Rows from block 4 of the audio encoder of a small encoder-decoder audio transcriber, named by matrix and row number. Rows with one number belong to one channel. Each number is 128 + 32 x the weight over its row's rms, rounded and kept within 0 to 255. All counts start at 0.
After each channel's rows are labels from the 100 clips, of 14848, where the channel reaches its highest value: "loudest" is the band of the loudest frequency at the time of the peak. Only what is clearly more common there than usual is listed. The data: Morse code for random letters and digits, with fading, noise and interfering tones. In brackets: how many of the 100.
# convs1: first pointwise conv (encoder.blocks.4.convs.1.weight, 160x160x1), inputs 80-159
# convs3: second pointwise conv (encoder.blocks.4.convs.3.weight, 160x160x1, transposed), outputs 80-159

convs1.59 [165 107 137 128  91 165 188  72 168 154 116 149 130 108 193  97 103 119 126  73 115 154 151 137 171 138  73  86  91 115 163  75 138  89 105 129 135 165 161 184 163 150 114 144  85 147  65 122  95 174 127 119 111 128 125  87 145 150 150  92 146 148 172 124 109 165 113  78  97 147 121 139 109 130  93 216  82 149 135 193]
convs3.59 [113 100  80 172 136 138 131 214 117 217 131 142 101 105 122 120 142 158 135 132 166 163 125 222  71 165 118 140 133 114  90 156 161 121 101 120 120 118 140 101 105  89 149 156 192 120 118 112 177 120 122 179 100  99 126 139 167 143 146  80 160 129  87 107  96 123 158 119 219 104 143 147  93 155 120 132 144  69 162 156]
loudest: 250 to 500 Hz (28)

convs1.110 [181  98 146  99 147  90 119 135  88 109  98 107 132 114 122  62 175  99 186 175 107 122 171  95 172 157 137 144 164 121 126 146 179  88  88 109 110 145  77 103 106  93 190 114  85 114  94 110  88 124 115 141 129 123 163 121 184 158 140 160  61 123 153 138  97  92 104  85 100 113 185 129 147 139  73 163 125  69  97 123]
convs3.110 [173 127 123  99 101  83 148 107  65 169 166 105 169 169 156  87 142 147 162 130 107 144  96 138 180 117 105  80 171 131 108 130 200 134 124  94 113 136 137 122  87  77 160 170 150  70  90 132 211 131 107  75 151 131 120  77 139 154 103 198 166 122 146  85 113  96 191 117 115  97 182 127 129 131 129 142 176 161 108 106]
loudest: 1000 to 2000 Hz (45)

convs1.141 [ 93 181  72  67 213 109 155 105 116 140 162 118 101 139 134 164  82 100 111 118 108  92 146 105 134 136 155  93 119 128 164  98  65 147 111 112  88 183 113  67 158 125 159 126  86 126  92  81 180 113 175 122 142 121 104 112  70  50  61  77 104  76 115 148 134 159  99 109 100 149 147 110 186 160 128 109 133 106 167 142]
convs3.141 [124 135  78 126 161 139 107 115 158  98 118 144 132 163 126 128  76 183 112 123 103 127 105  91 141 154  80  76 160 120  86 120 109 194  89 141 173 130 136  62 161 119 134 147 133 159 101  81 171  53 113  74 151 157  61  70 123  96 124 128 128 123 130 233 149 140 100  85  88 200 126  61 192  99 124  69 119 147 119 123]
loudest: 4000 to 8000 Hz (26)

convs1.65 [157 142 181 114 170 142 102 123 130 157  75  84 162 158 112 138 157  94 128 140 107 134 133 129 179  72 166 104 158  66 178 101 103 111 136 109  97 112 126 136 157  74  92 170 105 101 147 136  57 184  92 101 121 175 175 108 198 152 119 170 115 155 123 122  90  65 101 117 150  47 101  88 139 200 112 112 148 153 109 138]
convs3.65 [ 52  90  93 149 125 177 131 128 108 112 188 138  57  90 127 147 146 132 142 144 119 132 132  66 149 129  34 172 101  93  63  99 157 156 121  96 142 135 112 103 188 118 116  83 150 176 127  99 167 152 150 185 107  88  99 138  38 143  97 111 140 146  52 120 163 145 131 112  87 130 147 141 119 109 186 103  96 139 130 137]
loudest: 500 to 1000 Hz (62)

convs1.85 [119 148 142  97 112  77 155 201  64 107 101 153 123 160  72 107  68 150 131 132 146 115 154 205 106 117 128 113 139  94 140 140 156 105 129 124  98 117 148 156  91  86  89 100 164 146 136 165 139 166 143 148 141  86 181  83 148 115 145 161 162 171 102 150  72 114 128 156 145 124 137 132 114 165 110 158 147 122 129 114]
convs3.85 [126 173 135 120 120  67  95 133 124  95 147 109 163 101 104 115 102 156 170 101  74 133 135 109 182 163 139 112  73 131 160 131 105 141 111 111 138 152 140 134  96 189 162 152 108 113 141 118 121 149 120 159 119 166  47 133 121  57 183 103 113 111 160 100 118 165 142 148 111  97 161 123 106 127 121 197  89 178 139 103]
loudest: 1000 to 2000 Hz (45)

convs1.86 [191  83  86 217 156  97 137  93  56 138 159 121  96 105  84 112 141  76 148  91 137  95 146  86 104 164 107 123 140 192 135 122  94 123 174 137 101 139 169 143 110 125 131 112 126 144 117  71 124 110 155 139 121 156 143 145 142 163 172 117  97 145 132 131 129 125 165 114 191  51 135  90 135  77 136 120 182 134 171 149]
convs3.86 [ 65 131  86 128 137 110 152 136  58 171 104 112 123 109 186  84 136 137 140 168 116 112 163  99  84  90 146 130  74  80 116 130  85 106 111 126 134 104 139 129 174  95  75 135  95 126 109  65 195 154 143 150 130 184 115  98 112 128 135 132 123 117 110 141 151 144 207  94  98 120 126 177  74 110 117 168 152 184 179 128]
loudest: 500 to 1000 Hz (60)

convs1.79 [150 105  61 107 167 116 148  98 108 155 168 148 132 156 175 149 184 125 167 107 126 145 114 178 173 137 116 162 199 120 113 121 146 101  48 199  55 173 154 125 158 105 150 175 122 145 129  96 154 115  60 198 157  72 169 114  92 165 127 145 116 133 125 117 117 150 151 132 162 196 116 188 142 116  80 146 107 150 175 124]
convs3.79 [159 113 130  85 128 152  82  98 199 160 121 125 169  72 118  96 120  97 135 161  98 126 154 142 102 157 126 138  85 186 187 110 133 113 111 127 171 110 124 121 122 121 137 151 117  77 149 112 159 112 118 149 139 101 152 122 163 142 104 116 176 184 134  93  82 171  93 211 133 118 157 143 134 145  96  30  65  97 157 108]
loudest: 500 to 1000 Hz (63)

convs1.77 [147 111 116 113 100 139 127 119  84 134  77 128 154 124 183 174 161 160  91  85 133 110 134 113 101  96 116 113 159 100 159 149 152 196  68 153 129 193 107 110 115 129 164  62  86 114 120 254 118 104 147 123  97 178  93  94 148 130  71 140  88 107  78 105 148 122 137 168 156  90 170  91 161  99 165 116 169 121  89 209]
convs3.77 [101 192 139 105 115 133  85 118 182 121 116 121 106  95 178 130 195  71 120 235 109 155 133 115 133 156 126 158 169 118  97 133  83 138 132  95 158 123 118 139 112 140 150 121 101 126 160  66 110 162 120 111 142 121 105 145 111 168 103  91 124 123 166  69 186 141 131 122 181 119 136 109  98 109 139 132  51 175 149 127]
loudest: 500 to 1000 Hz (61)

convs1.54 [140 122 126  89 120 136 102  97 135  95 101 156 104 124 128  26 124 103 138  87 136 143 126  95 157 143 100 193 132 130 139 112 140  91 137 150 158 140 138 115 120 116  99 108 135 138 189  47 138 121 202 170 121 126 137  62 156 134 209 111  83 111 127  94 127 116 143 120 117  99  97 149  80 127 105 152  98 186 145 165]
convs3.54 [147 111 166  99 149 149  76 200 111 178 160  93 107 189 154 170 124 190 118 115 173 131 136 152 188  94  88 176  80 133 122 124 167 119 150 131  99 114 113 127 154 144  96 108 134  85 163 148 160 152 220 188 167 176 143 186 108 103 122 100 108 167 119 131 149  84 136 138 147  78 148 121 100 139  93 114  95 136 109 144]
loudest: 500 to 1000 Hz (62)

convs1.82 [155 109  82 167  86 173  95 121 134 117 108 161 170 130  86 176 117 122 101 144 141  77 210 128 154 168 123 109 170  83 153  90 141 119 187 105 138 110 156 138 127 174 163 121 132 134 112 180 119 103 112  94 140 125 182  89 128 176 181 115 230 122 125 164 139 176  95 141 119  96 148 176  88 155 136 128 125 178 124 155]
convs3.82 [137  80 145 114  86  86 151  84  44 141 109  67  81 138 122 155 139 117  83 163 104 154 100 113  97 117 200 115 104  94 110 164 114 125 127 170 120 167 168 149 147  76 154 124 175  90 148 121 138 151 187 140 140 138 146 143 119  96 120 175  72 116 142 128 117 182 151 120 176  99 151 106 141 161 121 153 199 156 133 193]
loudest: 1000 to 2000 Hz (49)

convs1.31 [ 92 123 104 138 171 121 166 179 128 117 164  75 132 108 108  86 190  97 129  70 168 111 134  97 128 169 144  82  77  65 122 147 148 171 123 113 170 141 133  77 103 135 140 165 135 137 139 125  99 131  86 103 117  68 106 155  57 131  83 120 134 119 165 122 166 120 116 170 114 104 111 127 159 120 116 149 108 125  72 134]
convs3.31 [199 114 104 126 176 158 143 131 112 143 163  32 175  89 144 129 126 100  80 106  54 164 133 147 173 128 159 135 193 160 140 136 110 115 123 165  95  58 158 198  98 139  83 111 117 134 139 130  72  76 133 132 107 121 109 160 155 124 206 151 141 174 152 125 156 146  89 152  67 154 160  65 159  94 113 152 158 111 116  44]
loudest: 250 to 500 Hz (28)